config.toml
dataset = "seven-segment displays showing three digits"
crop_scale_min = 1
task = "inpainting"
loss = "mse"
block = "basic"
upsampling = "nearest_conv"
residual_init = "zero_last"
beta2 = 0.95
shampoo_beta = 0.95
max_precond_dim = 1024
adamw_lr_other_params = 0.0011
steps = 22800
epochs = 15.0
Rows from block 4, named by matrix and row number. Rows with one number belong to one channel. Each number is 200 + 30 x the weight over its row's rms, rounded and kept within 0 to 999. All counts start at 0. After the name is the row's rms in percent of the matrix's.
# convs0: first 3x3 conv (model.mid.0.convs.0.weight, 256x256x3x3), inputs 39-51, a 3x3 kernel for each
# convs1: second 3x3 conv (model.mid.0.convs.1.weight, 256x256x3x3, transposed), outputs 39-51, a 3x3 kernel for each
convs0.29,106,144,213,171,222,169,218,261,208,211,194,186,195,195,215,200,198,190,198,218,223,163,216,205,198,170,192,228,222,197,177,221,173,216,203,244,228,214,220,173,211,261,171,254,212,215,202,199,158,203,194,286,232,207,233,240,191,183,235,212,216,217,206,208,169,207,154,210,218,175,156,229,236,177,198,176,172,230,140,196,185,281,192,211,211,167,201,221,179,185,224,182,210,123,182,182,194,208,189,240,183,212,201,187,187,216,212,248,201,182,176,201,184,213,263,199,266,181
convs0.30,097,186,210,127,129,207,179,210,196,209,169,150,168,202,191,229,253,271,201,195,207,172,162,229,190,219,186,149,180,112,111,124,164,158,168,168,212,187,197,188,149,188,251,219,187,227,210,174,193,160,186,181,239,183,189,224,176,191,218,218,244,206,184,174,193,249,184,192,238,210,222,181,184,192,182,175,245,148,225,209,184,176,161,194,249,239,191,240,180,196,196,194,223,171,233,188,202,198,204,231,150,221,218,202,202,196,191,206,197,165,179,186,210,190,210,189,192,197
convs0.31,104,200,191,175,199,155,231,222,226,201,198,246,252,127,221,262,199,240,167,166,210,174,180,254,221,177,198,222,152,220,211,194,217,275,208,227,223,172,155,157,177,180,187,219,181,189,223,183,189,203,175,221,193,232,189,210,137,188,247,206,238,208,217,189,156,224,211,200,220,220,139,217,203,228,185,216,250,180,191,261,189,185,194,119,173,199,198,198,111,228,202,142,186,173,156,195,204,184,188,224,204,168,184,235,171,257,212,226,200,215,193,243,167,183,273,195,223,182
convs0.32,095,254,171,196,190,136,188,203,241,166,189,204,240,224,238,190,183,195,170,186,200,118,255,188,123,213,240,193,171,170,185,183,222,178,217,213,195,211,160,172,201,209,172,216,177,163,198,212,193,213,224,196,199,185,181,233,197,198,200,198,170,147,180,190,211,196,226,202,174,224,194,205,201,209,226,175,254,147,239,223,214,171,178,222,236,198,194,214,168,215,190,190,195,221,293,225,137,100,189,195,225,264,252,191,249,253,179,156,214,253,265,149,226,182,242,243,199,173
convs0.33,090,163,252,211,206,176,140,211,200,195,199,207,211,179,198,194,144,159,258,187,224,263,241,197,226,192,205,272,182,238,160,231,223,186,213,177,205,169,213,188,155,176,205,169,223,188,222,193,185,169,185,202,199,239,250,216,198,209,173,173,236,217,177,217,253,188,134,203,153,147,212,175,181,196,149,200,210,207,218,254,188,184,216,147,215,216,209,231,221,180,213,196,191,209,220,174,171,159,190,209,215,177,218,151,167,234,218,196,199,263,243,161,193,220,173,197,222,176
convs0.34,106,195,184,218,165,236,248,223,229,240,205,240,217,163,211,221,220,211,209,217,198,191,252,166,194,215,219,204,203,221,205,218,198,170,186,237,134,205,216,227,182,178,169,189,195,168,180,175,255,219,175,196,233,203,166,197,218,210,203,215,194,184,219,220,188,192,202,197,213,185,223,184,171,186,175,270,213,179,270,239,142,254,161,185,171,214,162,210,230,190,225,159,130,206,209,140,209,215,186,209,211,188,197,166,233,206,167,187,226,223,179,173,199,221,204,218,205,199
convs0.35,098,265,205,169,170,224,192,246,226,161,150,222,172,231,218,220,262,187,182,227,219,250,199,215,180,209,165,234,189,214,235,150,215,216,233,227,185,205,174,212,174,207,215,236,149,182,160,186,201,216,204,182,270,191,189,159,183,213,224,225,200,253,229,208,194,150,178,243,183,196,199,214,192,197,151,236,191,160,161,182,214,216,193,206,207,260,213,215,191,159,213,209,214,157,220,195,209,162,156,194,188,260,211,239,211,233,174,183,125,198,188,153,210,173,168,173,186,202
convs0.36,098,193,188,189,177,205,187,207,162,215,252,181,222,170,212,224,147,204,239,200,216,183,209,177,216,178,180,224,230,207,218,206,197,196,193,187,247,178,194,159,188,224,181,209,216,198,192,250,229,202,210,230,219,157,231,207,198,207,213,223,271,232,211,242,219,189,214,164,219,149,204,226,200,156,203,214,182,179,209,208,206,229,216,215,210,236,232,194,273,205,139,170,206,152,171,221,235,179,247,228,228,231,243,231,153,203,183,199,161,191,140,161,250,252,188,291,190,190
convs0.37,108,196,230,221,204,183,210,202,227,210,196,210,212,188,208,184,187,192,142,221,198,200,158,225,168,211,189,184,243,177,278,221,169,226,168,234,250,189,161,199,173,200,211,163,179,202,216,201,194,221,226,168,230,290,173,215,190,185,207,162,205,194,182,198,177,222,184,216,219,186,155,258,219,199,202,169,218,149,188,173,158,264,187,236,253,207,224,199,231,257,181,230,218,194,239,231,176,217,213,216,197,147,224,213,159,177,174,164,213,202,191,193,203,175,190,185,223,227
convs0.38,090,221,207,271,191,240,221,204,222,221,167,211,176,182,148,249,221,245,209,201,168,234,212,186,298,197,182,204,219,191,175,196,159,231,157,151,174,216,232,169,207,203,207,189,197,177,194,180,177,204,157,139,167,150,173,206,227,236,229,200,244,187,229,208,207,238,193,228,187,192,155,171,208,237,201,260,191,215,164,212,176,240,191,181,157,156,182,196,190,190,232,173,158,166,171,190,196,204,208,174,159,198,196,154,213,204,219,200,166,186,205,201,195,204,199,221,208,226
convs0.39,097,204,219,161,222,256,239,167,158,133,202,186,183,235,164,221,209,211,182,219,185,215,229,190,217,243,205,188,191,245,257,231,180,240,238,217,232,185,185,195,217,166,200,177,248,187,251,187,207,276,188,224,232,156,205,250,220,223,177,230,251,218,201,256,209,181,211,193,236,208,199,170,198,211,170,206,187,216,202,177,154,218,217,152,145,179,195,203,196,173,182,165,177,201,172,213,204,208,246,178,172,140,176,201,229,197,140,213,167,226,218,230,246,204,194,229,194,212
convs0.40,094,207,176,195,154,256,220,174,216,167,223,223,261,174,203,193,155,204,157,142,199,208,241,209,210,213,200,169,206,219,169,218,199,250,202,158,218,152,162,186,188,182,211,209,184,200,212,228,169,127,190,227,228,174,230,231,196,175,194,208,185,211,186,199,176,211,190,185,187,236,231,174,246,177,207,144,191,271,254,162,223,199,170,224,196,143,223,207,230,160,207,142,154,172,135,163,192,214,201,194,204,191,154,189,186,199,219,214,172,188,202,206,202,241,191,221,183,182
convs0.41,103,166,196,195,191,170,265,169,217,177,202,204,214,188,197,225,229,196,185,197,165,212,198,197,209,224,149,225,180,198,192,239,204,157,251,213,127,245,176,159,208,231,215,198,195,196,195,161,259,212,200,263,199,225,256,221,196,222,201,219,210,205,176,236,203,218,193,209,207,202,182,222,197,181,167,155,165,191,180,198,167,252,170,199,205,195,197,144,166,163,110,185,211,205,202,203,208,204,195,160,171,159,179,167,163,152,186,161,190,196,185,184,201,206,173,193,212,243
convs0.42,103,215,199,247,183,150,211,198,211,230,234,197,202,201,206,199,227,181,206,184,216,211,208,144,198,157,224,174,199,247,205,192,215,235,195,190,140,215,198,218,199,228,200,207,163,147,265,229,234,215,246,215,193,177,163,167,204,263,155,194,227,206,243,169,242,227,216,215,274,199,183,215,230,131,190,275,229,180,198,230,174,157,228,158,145,235,236,218,143,174,196,258,170,198,184,196,161,135,200,203,192,234,174,175,213,172,187,182,175,219,177,183,147,215,190,171,188,185
convs0.43,106,187,192,199,145,200,223,242,186,211,208,227,163,253,166,148,217,215,223,210,185,191,203,174,179,156,228,200,197,190,280,174,261,226,215,161,175,176,169,163,195,212,230,239,204,198,239,218,126,261,233,164,201,190,210,178,223,176,186,203,192,158,205,215,232,225,175,193,182,197,189,183,188,177,216,200,184,168,238,179,232,212,199,263,210,255,271,142,248,189,127,193,178,175,185,181,168,223,173,192,181,201,188,165,229,222,181,190,215,248,172,212,195,212,194,193,209,198
convs0.44,100,212,217,231,192,227,154,213,249,225,189,247,205,237,194,224,190,210,254,181,229,190,270,166,140,269,200,209,208,187,150,178,194,223,148,177,196,267,202,207,196,139,163,207,153,201,161,214,242,217,190,197,159,168,220,203,259,237,250,225,169,183,188,219,213,188,177,156,195,204,172,188,204,198,244,282,215,210,216,178,177,189,196,217,152,211,196,200,181,204,187,208,178,195,177,188,222,165,247,220,209,244,169,165,202,215,244,177,218,185,144,218,175,160,176,209,159,96
convs0.45,100,223,242,210,227,228,221,192,183,208,193,251,180,178,234,202,192,228,220,179,206,224,183,215,182,222,203,207,209,196,143,207,151,165,126,213,217,179,175,209,183,208,223,220,211,177,241,195,200,200,176,219,158,214,171,302,162,211,236,240,171,199,222,237,204,154,220,192,186,166,186,219,187,187,191,189,188,238,181,236,198,199,190,184,195,172,216,220,194,228,166,196,187,165,196,196,181,207,218,194,224,239,209,173,222,202,224,161,185,183,207,221,162,237,228,199,178,174
convs0.46,097,235,206,248,220,183,231,228,179,238,141,168,202,163,208,223,210,165,207,249,142,186,179,201,180,198,201,199,212,226,201,207,216,197,169,165,152,175,144,157,208,155,129,236,211,217,245,207,205,183,182,217,191,198,178,119,162,187,115,241,216,173,200,172,157,140,202,240,159,212,246,193,176,240,152,193,188,136,189,203,211,188,239,236,205,220,240,226,209,204,214,174,198,174,219,265,245,170,177,208,207,222,194,125,186,202,234,193,195,212,235,176,213,195,233,193,217,202
convs0.47,093,144,183,202,199,209,161,197,242,162,174,233,202,201,197,210,241,244,197,84,159,314,103,164,318,118,161,327,202,212,227,171,207,167,242,218,239,223,217,154,200,172,193,186,231,167,191,191,217,206,143,206,232,225,132,231,209,173,206,156,203,185,211,159,165,176,188,201,211,228,191,202,224,227,208,196,186,182,224,214,180,206,197,207,278,154,220,208,162,205,195,224,188,207,180,222,193,155,193,191,194,197,221,200,182,237,223,183,235,182,222,190,186,205,201,166,223,203
convs0.48,098,183,265,183,161,178,155,240,210,238,218,219,190,230,199,188,201,182,154,181,218,164,156,188,152,207,219,233,227,200,212,183,158,198,180,195,184,238,244,237,180,243,203,146,190,254,245,212,160,220,206,230,198,205,202,164,203,227,194,174,164,175,175,154,240,228,201,203,197,185,180,217,232,215,163,212,200,185,158,187,163,126,177,195,230,203,244,253,177,183,158,216,206,185,194,202,197,189,176,187,227,288,225,225,180,176,135,169,242,236,227,220,188,225,184,196,233,219
convs0.49,104,152,180,216,207,170,114,195,167,179,285,229,240,228,186,142,201,191,199,218,208,179,187,162,182,260,209,199,215,229,246,231,179,178,180,229,267,181,186,160,221,200,175,165,203,226,195,189,190,207,239,205,171,227,230,142,178,195,235,178,178,227,197,180,246,220,184,168,177,211,208,183,212,215,199,228,195,198,201,173,173,194,244,269,224,150,127,179,230,188,176,204,216,258,181,205,156,253,254,280,215,189,135,193,236,259,178,173,182,211,206,244,121,194,203,173,186,194
convs0.50,097,237,239,248,208,193,201,185,159,186,180,210,201,177,188,197,210,235,185,218,198,197,224,254,194,225,231,223,191,186,248,193,182,206,156,191,179,200,197,140,170,214,229,269,198,244,168,222,166,203,218,136,204,203,203,213,214,180,205,236,233,201,170,199,193,167,182,245,185,189,240,173,178,174,203,195,177,205,196,159,209,199,173,145,173,251,223,220,202,230,236,194,214,181,216,161,185,192,168,135,132,214,224,215,176,194,234,226,175,201,185,193,173,193,205,154,177,193
convs0.51,113,189,199,230,221,220,255,189,199,229,230,197,217,197,193,225,213,194,213,242,237,202,193,199,165,179,195,212,170,159,129,220,228,269,213,204,217,156,165,209,192,207,183,176,187,201,194,168,194,217,189,205,257,219,193,208,163,218,176,211,192,227,208,183,248,204,184,198,187,211,224,162,186,170,181,159,218,204,219,193,183,174,242,203,189,144,205,244,294,235,215,207,221,190,161,205,192,203,233,218,159,145,178,208,189,184,152,194,147,208,227,207,186,175,173,181,170,203
convs0.52,107,189,220,214,203,193,218,189,198,170,202,207,201,274,225,232,256,259,258,188,187,193,188,231,201,232,221,194,232,173,198,212,207,177,215,176,143,206,201,212,277,275,205,197,202,254,217,184,191,263,244,210,238,222,212,181,216,229,203,193,224,209,198,166,159,187,192,188,268,241,225,223,167,175,214,212,189,191,202,202,197,150,157,184,194,203,194,218,245,248,191,187,215,197,174,181,187,118,166,181,187,196,191,231,230,220,238,185,224,176,148,210,232,250,213,261,228,176
convs0.53,097,203,198,244,182,234,225,193,223,199,215,218,214,195,238,156,210,255,257,221,172,204,222,201,155,231,241,200,204,184,206,190,248,187,207,240,191,209,212,201,147,135,197,163,235,240,215,167,232,281,209,142,249,259,202,268,176,206,262,188,190,212,200,184,198,183,198,183,217,182,182,220,202,222,179,205,216,192,199,180,205,174,155,227,196,239,188,194,225,189,173,226,198,179,247,193,216,219,242,146,195,171,245,204,217,194,199,232,152,197,189,235,177,216,188,187,191,206
convs0.54,093,218,226,207,172,226,183,232,210,216,199,187,182,189,286,241,207,182,169,230,212,237,215,192,162,226,216,220,196,198,190,208,225,205,203,229,193,180,210,212,163,221,189,248,217,198,213,185,172,193,209,229,170,172,212,187,216,185,187,230,239,182,176,216,148,173,187,152,198,212,222,192,247,199,188,235,215,216,249,182,166,166,229,214,142,181,179,187,161,175,170,186,174,132,203,223,212,236,220,233,192,176,261,234,236,214,192,235,243,195,216,207,217,223,183,202,203,180
convs0.55,085,191,165,217,194,207,189,193,236,220,206,234,272,260,203,184,194,220,272,195,174,211,160,175,206,197,215,228,224,201,244,184,214,127,193,168,239,192,240,252,217,231,233,187,207,231,249,173,228,229,192,147,229,199,168,194,191,226,179,202,150,204,165,130,294,148,223,201,184,225,209,181,154,181,177,190,195,188,209,226,209,216,189,175,229,227,238,253,218,198,224,203,213,236,171,160,199,204,194,225,222,194,230,206,195,228,178,207,227,217,218,158,184,191,223,203,160,174
convs0.56,091,195,213,165,217,221,226,196,192,220,209,204,153,122,141,181,201,171,191,185,150,173,180,176,163,205,222,216,195,176,204,169,198,158,202,194,236,205,236,208,226,203,181,185,210,202,228,192,190,189,207,197,204,179,216,197,209,195,206,193,220,128,180,168,267,252,197,224,175,225,203,191,212,243,225,185,240,172,222,223,196,218,221,215,220,247,193,198,222,252,174,224,199,231,161,209,208,256,211,180,226,229,227,200,253,253,192,231,182,256,208,205,250,186,168,191,196,181
convs0.57,109,166,195,209,236,155,177,212,122,220,213,206,170,193,220,145,187,224,179,196,235,221,174,218,210,218,203,231,160,214,186,205,189,214,204,211,186,220,204,226,176,282,250,185,219,186,185,214,207,175,208,195,198,176,161,231,186,186,193,183,195,207,192,217,196,158,147,235,139,207,177,149,242,158,159,226,177,156,193,177,154,200,194,245,219,223,194,209,220,241,156,199,189,241,174,242,201,183,210,233,225,175,205,167,212,217,198,205,242,184,204,235,200,225,199,211,191,226
convs1.29,104,145,197,222,169,216,145,241,214,193,194,168,194,214,226,175,174,213,175,184,219,213,186,203,193,225,173,156,189,140,230,186,181,169,224,193,239,207,182,158,154,176,174,239,209,197,147,202,159,205,177,149,184,200,195,200,221,187,205,243,175,191,223,211,167,198,169,146,186,191,216,173,220,194,229,176,189,210,251,199,234,165,202,169,157,186,237,181,188,220,167,156,172,211,196,185,174,219,166,216,193,181,147,185,200,201,243,184,178,188,196,203,194,194,199,174,223,184
convs1.30,099,188,193,175,193,203,260,210,204,166,216,185,165,187,196,200,193,254,238,178,212,261,183,169,186,208,204,220,201,269,221,193,240,207,235,192,197,141,185,210,194,215,249,220,197,188,175,177,216,185,198,211,223,246,214,217,224,220,193,215,185,198,157,200,184,187,170,207,213,223,190,132,226,231,186,189,221,171,174,214,199,212,221,227,203,264,227,203,214,258,208,212,186,202,171,203,192,193,164,212,227,215,212,177,221,184,195,224,206,199,203,202,199,263,193,168,219,162
convs1.31,105,231,200,201,212,255,205,204,234,219,232,223,141,174,173,215,207,163,200,187,229,254,232,196,251,204,227,243,252,176,175,153,206,192,212,185,177,165,203,160,180,218,192,178,172,194,205,183,163,161,204,234,215,184,220,210,204,206,232,178,228,195,214,151,190,268,216,162,195,222,201,222,220,150,227,166,185,258,159,198,203,182,229,205,208,203,177,162,208,197,205,217,216,192,246,213,171,252,215,182,171,230,181,239,181,206,205,191,150,227,201,193,247,259,224,233,191,185
convs1.32,097,211,198,226,190,239,211,190,245,224,194,185,187,224,186,194,149,200,210,216,159,174,260,211,153,312,184,179,207,183,180,247,197,221,197,181,205,265,235,171,230,181,224,240,156,203,237,175,216,226,210,171,193,167,173,171,205,219,188,191,149,230,222,168,157,204,194,172,181,207,214,208,196,224,167,191,189,227,177,251,177,235,197,204,226,222,191,226,212,251,192,219,207,204,251,192,227,166,201,233,215,327,233,150,191,181,213,168,145,222,201,211,269,251,175,223,201,214
convs1.33,092,217,186,178,225,202,188,268,180,248,190,226,263,150,207,212,199,211,218,102,205,238,163,237,188,114,194,219,230,223,168,217,188,167,195,127,197,178,175,208,237,200,182,227,202,221,275,186,202,202,220,220,219,260,218,149,189,171,152,165,211,204,219,215,178,251,191,205,215,176,203,187,147,229,218,180,225,208,163,154,191,209,163,175,188,179,185,215,220,225,180,230,191,207,224,209,163,219,197,187,211,194,165,177,190,231,198,166,202,246,161,201,155,206,174,152,161,185
convs1.34,109,166,186,172,180,191,181,180,215,217,191,202,215,222,212,180,178,187,151,230,224,240,221,248,228,241,238,282,185,169,220,177,190,207,159,184,162,178,195,167,150,198,165,196,206,157,222,173,206,241,207,175,246,227,203,217,204,212,237,224,232,207,203,197,191,189,201,179,207,207,230,248,264,191,194,204,183,225,218,203,214,231,195,172,220,221,210,251,249,269,226,206,174,209,188,202,211,160,180,280,208,236,181,182,195,201,204,160,166,194,190,226,221,215,192,158,258,184
convs1.35,099,218,203,208,193,207,231,238,232,209,190,192,148,175,191,167,198,204,213,242,281,253,258,201,247,165,184,212,231,173,230,191,220,225,189,211,208,204,234,265,211,215,200,203,230,209,236,181,180,250,244,182,216,221,237,150,163,188,197,233,233,203,171,157,177,197,190,232,200,155,212,233,202,174,213,207,210,242,195,139,182,173,217,210,228,186,176,182,238,216,184,205,195,195,210,220,192,219,173,260,204,202,268,125,207,140,254,71,175,187,159,173,263,213,223,212,243,202
convs1.36,091,205,226,193,242,210,232,172,228,152,174,224,232,185,174,187,180,193,170,131,229,173,184,218,186,177,224,172,176,198,215,179,226,224,151,250,220,206,225,225,199,180,195,185,191,173,147,254,220,148,201,223,217,220,200,210,216,195,217,198,199,215,165,221,239,219,187,235,215,204,260,175,201,190,208,176,197,170,200,182,161,249,207,209,220,216,202,188,207,253,152,180,175,206,183,212,211,177,157,194,217,195,222,197,228,178,213,234,199,191,178,197,220,217,228,144,214,215
convs1.37,101,222,183,198,176,229,204,204,235,202,221,204,229,264,202,197,237,210,219,185,221,255,222,196,209,169,179,220,200,179,183,199,197,190,162,215,172,188,216,190,211,220,177,240,173,200,172,194,225,205,218,226,187,243,208,199,193,231,203,209,204,247,196,171,170,147,215,194,202,212,167,240,174,176,223,210,194,204,224,187,200,251,222,239,228,217,204,196,207,184,147,199,162,204,228,180,193,223,177,225,213,164,149,189,290,210,216,374,272,169,210,212,185,214,170,194,181,223
convs1.38,087,214,193,193,173,193,240,188,189,220,173,176,150,206,208,220,205,189,246,289,265,265,232,282,290,331,274,305,182,204,206,169,209,217,188,223,174,251,254,192,207,193,230,241,154,198,227,282,255,249,208,189,240,189,257,243,184,223,226,243,247,253,216,240,190,208,204,207,225,225,170,190,178,207,203,218,216,231,210,218,170,219,169,219,192,182,189,191,190,162,150,205,214,223,230,203,248,248,226,191,191,175,223,181,177,191,227,173,249,145,209,142,188,207,190,200,205,170
convs1.39,099,224,187,236,209,230,197,203,231,219,183,162,206,164,184,180,202,238,195,211,179,178,202,188,175,198,202,168,196,171,137,206,155,247,194,197,228,219,201,180,221,193,131,204,191,137,195,200,197,225,204,184,210,178,197,180,172,231,180,232,219,180,172,168,205,233,214,252,212,157,251,188,191,211,230,238,183,217,233,146,201,199,197,168,189,226,250,231,200,221,156,178,216,182,163,209,205,210,194,201,193,192,216,186,164,216,232,262,282,235,223,194,174,178,189,168,183,201
convs1.40,102,191,207,199,184,184,197,228,194,169,210,205,206,220,217,205,208,217,188,167,218,246,148,149,212,174,213,249,153,167,175,195,217,214,251,238,236,171,249,160,207,227,199,180,228,228,231,192,169,212,194,237,235,168,168,220,230,227,194,223,226,185,170,224,230,209,169,167,179,170,218,211,229,215,228,188,199,195,210,183,215,195,145,152,166,166,175,199,217,201,228,235,267,253,162,170,226,202,193,185,229,223,186,245,183,233,181,210,170,244,257,199,215,215,239,161,168,191
convs1.41,105,212,161,215,161,199,214,205,191,170,239,235,189,230,170,199,184,194,211,218,212,204,210,167,213,203,232,202,215,216,192,243,207,154,204,164,190,227,179,203,207,186,189,183,202,186,182,184,231,199,227,167,231,157,180,195,166,207,133,165,198,212,206,131,216,206,189,205,217,212,214,198,228,203,196,233,178,147,203,208,203,217,228,214,188,224,197,185,173,205,216,210,209,224,247,197,174,191,211,195,196,203,178,195,196,219,189,226,161,183,234,219,202,196,248,222,181,164
convs1.42,104,206,183,240,184,170,235,228,246,248,221,252,155,197,160,183,210,168,207,194,152,264,233,231,190,153,203,172,192,193,155,196,203,172,251,222,194,174,207,189,135,213,198,174,209,170,213,215,228,180,184,215,208,229,196,174,161,195,165,142,160,184,156,256,187,184,207,210,185,179,171,190,188,196,222,222,222,159,188,178,212,238,172,195,195,196,186,138,241,232,230,185,224,262,189,211,238,240,205,173,188,211,223,172,239,271,257,226,157,144,154,181,232,149,219,157,198,224
convs1.43,104,203,243,223,157,212,200,182,205,236,206,219,228,206,203,190,217,191,109,222,187,267,242,240,200,226,241,245,248,226,264,203,186,243,189,204,236,245,185,215,193,218,193,184,218,181,204,202,255,224,251,164,233,205,168,203,186,197,180,176,235,177,209,183,201,217,219,228,218,177,239,183,166,204,191,250,178,168,224,201,145,241,157,199,129,185,174,193,178,173,163,196,217,195,179,215,172,207,207,187,141,158,237,197,158,267,186,204,216,196,231,210,225,176,214,179,189,163
convs1.44,099,164,183,204,177,204,215,172,197,261,160,203,202,192,190,163,184,179,177,241,196,112,245,194,225,180,224,157,228,165,212,147,198,150,236,193,186,204,189,259,216,223,181,183,197,143,182,208,206,159,232,202,216,226,218,208,219,193,172,178,175,174,232,236,179,185,158,212,166,179,232,179,172,165,238,173,169,173,174,199,162,145,159,189,203,170,160,182,181,145,218,184,164,203,201,154,188,199,175,173,177,179,203,193,235,237,229,172,176,233,200,178,215,222,204,158,185,174
convs1.45,102,220,198,225,189,167,217,208,209,209,203,228,170,188,178,210,197,190,175,213,198,212,199,171,157,180,164,233,227,169,192,167,179,219,232,185,218,230,176,204,136,193,220,177,261,240,168,180,199,197,159,204,175,219,209,239,218,196,166,218,181,186,178,195,194,143,227,230,202,209,237,226,203,209,191,218,185,193,252,154,222,216,140,184,207,202,193,225,209,225,191,176,196,236,164,208,215,160,225,222,231,216,186,185,227,204,205,146,181,210,199,197,154,184,216,172,235,239
convs1.46,096,185,205,190,220,179,156,202,185,219,220,217,176,165,207,218,185,267,220,148,210,191,229,206,216,239,229,188,223,178,210,190,210,186,181,179,183,230,228,149,162,222,174,154,238,195,294,193,241,191,203,204,186,183,197,216,216,250,170,206,215,187,202,237,280,247,216,201,205,191,168,230,200,188,191,225,172,186,225,192,175,207,171,204,176,233,197,234,161,217,193,218,200,139,224,122,192,123,211,157,242,182,153,192,206,218,189,194,204,215,195,252,161,197,169,204,187,198
convs1.47,096,237,187,195,213,168,197,211,177,154,199,144,178,200,215,199,162,202,238,83,235,360,135,218,362,175,211,423,229,195,217,249,210,214,182,202,219,196,192,221,237,217,199,195,217,205,247,209,189,233,207,216,200,191,174,208,204,196,203,226,200,165,198,196,227,151,168,205,159,155,214,243,147,244,171,224,196,206,207,227,167,204,201,209,279,190,194,237,160,165,200,187,191,220,175,211,199,187,234,186,211,188,220,151,210,230,255,211,242,151,180,254,173,219,242,196,181,221
convs1.48,097,170,183,201,247,201,197,187,144,137,239,186,208,230,209,215,149,144,189,198,162,197,180,187,262,219,152,173,235,223,212,174,213,193,180,202,217,209,216,205,205,215,240,149,174,186,230,201,210,208,141,177,256,164,231,201,220,212,158,185,204,162,255,238,210,208,204,199,190,192,236,216,216,241,175,193,246,193,198,200,194,216,160,170,185,193,190,182,141,187,217,179,173,189,194,210,166,137,161,152,189,193,218,166,199,233,169,134,120,207,152,199,236,179,186,214,207,156
convs1.49,119,232,181,148,172,216,258,191,194,246,234,199,161,214,234,227,189,200,140,236,158,158,230,209,204,232,195,227,204,204,174,201,228,159,196,196,191,198,213,200,185,183,226,192,219,224,174,224,212,205,174,184,204,233,260,217,185,194,197,171,177,219,214,248,262,219,198,195,210,188,182,194,174,242,234,156,224,188,198,184,209,176,182,176,132,230,192,214,148,169,163,143,151,145,255,218,186,140,177,177,159,169,220,219,214,170,216,208,221,204,176,231,184,191,200,209,217,207
convs1.50,098,212,216,245,194,194,174,178,187,187,181,197,210,213,202,200,247,210,179,189,179,196,234,192,216,221,198,207,203,219,171,239,218,219,207,228,199,175,184,160,197,202,210,189,224,223,164,220,171,207,191,172,203,177,186,179,173,214,234,216,185,185,219,190,233,242,159,255,221,190,250,205,190,226,163,210,209,192,244,184,184,163,228,242,194,206,198,147,282,244,263,193,290,189,188,238,197,210,200,231,224,155,154,159,191,191,233,222,258,237,232,184,212,206,194,216,223,198
convs1.51,118,195,174,209,176,209,170,202,173,192,193,212,175,203,186,174,199,207,200,176,234,239,252,252,210,207,179,140,192,237,205,110,116,199,216,148,153,233,198,240,222,232,172,205,216,222,196,221,163,156,197,221,210,251,154,205,191,225,168,203,170,249,202,168,210,218,208,203,206,180,207,172,213,188,184,228,193,184,221,228,233,209,191,162,149,204,185,163,191,172,181,178,189,178,206,204,244,208,183,157,229,227,223,187,186,182,233,240,253,187,193,178,168,226,214,266,190,232
convs1.52,113,227,202,216,169,215,213,246,198,194,181,171,186,125,151,149,121,174,182,205,233,217,185,182,150,198,209,209,228,186,211,183,156,188,154,194,178,211,225,243,187,159,161,160,202,229,193,177,199,205,181,163,218,219,203,211,226,231,149,239,205,189,195,202,211,199,172,198,198,222,206,162,232,212,230,195,199,173,180,135,165,147,173,183,179,223,217,191,233,245,208,182,198,249,183,183,162,200,191,184,207,209,213,127,159,126,118,107,132,146,181,200,173,197,211,211,211,199
convs1.53,091,167,172,205,174,175,173,171,135,199,219,164,201,153,250,182,178,198,222,223,184,189,284,244,191,253,238,241,188,192,165,178,164,230,137,205,164,156,213,194,244,213,185,221,220,191,225,237,234,209,168,229,204,243,205,206,209,149,196,172,188,195,166,162,188,190,222,224,171,226,173,190,184,196,199,230,173,201,222,231,175,186,215,212,185,235,247,211,196,215,222,272,208,211,189,204,205,197,218,204,235,177,181,220,173,161,155,215,249,184,149,201,243,175,162,206,210,170
convs1.54,094,193,220,183,195,208,197,145,197,139,226,230,246,172,142,223,215,226,190,185,185,180,196,157,212,196,218,190,189,152,179,224,163,191,207,203,184,193,147,214,237,135,200,205,225,182,224,212,178,207,218,234,208,185,179,191,171,185,176,216,151,169,201,243,204,162,207,140,185,204,222,227,260,169,257,133,172,207,156,206,237,157,164,194,236,205,191,179,184,160,191,165,224,245,197,165,222,169,148,212,157,191,182,177,183,169,137,153,201,211,178,190,167,205,156,186,200,205
convs1.55,091,187,188,189,230,195,200,135,153,194,271,223,266,234,209,208,203,206,246,150,179,246,199,226,245,186,213,249,184,193,203,207,227,201,202,181,207,194,193,216,205,162,172,218,213,246,252,239,228,219,205,181,191,188,167,215,234,222,190,218,243,192,194,188,239,233,235,225,249,193,224,256,192,223,193,190,199,252,197,173,210,161,162,192,177,221,229,194,209,202,205,217,203,215,181,208,207,144,208,301,192,211,256,206,216,202,252,239,216,218,212,222,200,177,198,173,201,191
convs1.56,100,183,176,217,143,237,164,217,227,280,203,210,201,225,256,239,192,224,222,145,130,157,243,202,185,230,236,200,183,155,253,209,187,172,229,233,222,204,191,200,215,200,185,197,197,219,170,198,206,209,217,192,210,176,138,220,198,221,212,191,170,218,212,163,130,174,207,190,199,201,208,226,172,180,179,187,215,199,189,203,195,213,241,164,185,263,200,151,153,120,145,167,190,194,231,191,197,170,175,175,227,157,209,160,165,152,180,211,173,218,166,198,175,171,202,208,227,215
convs1.57,107,153,239,238,176,234,193,191,169,189,187,202,217,205,214,235,181,235,202,184,198,221,207,173,211,161,179,206,176,208,163,191,232,212,218,253,180,166,218,158,167,199,184,184,157,192,216,213,161,237,144,174,204,164,167,204,229,190,188,232,191,186,187,222,217,229,202,227,201,212,157,194,190,201,175,189,185,203,231,183,177,204,225,197,172,214,207,182,187,163,186,203,210,151,215,188,199,177,173,167,221,199,214,223,188,239,192,178,209,210,215,187,239,192,178,169,220,161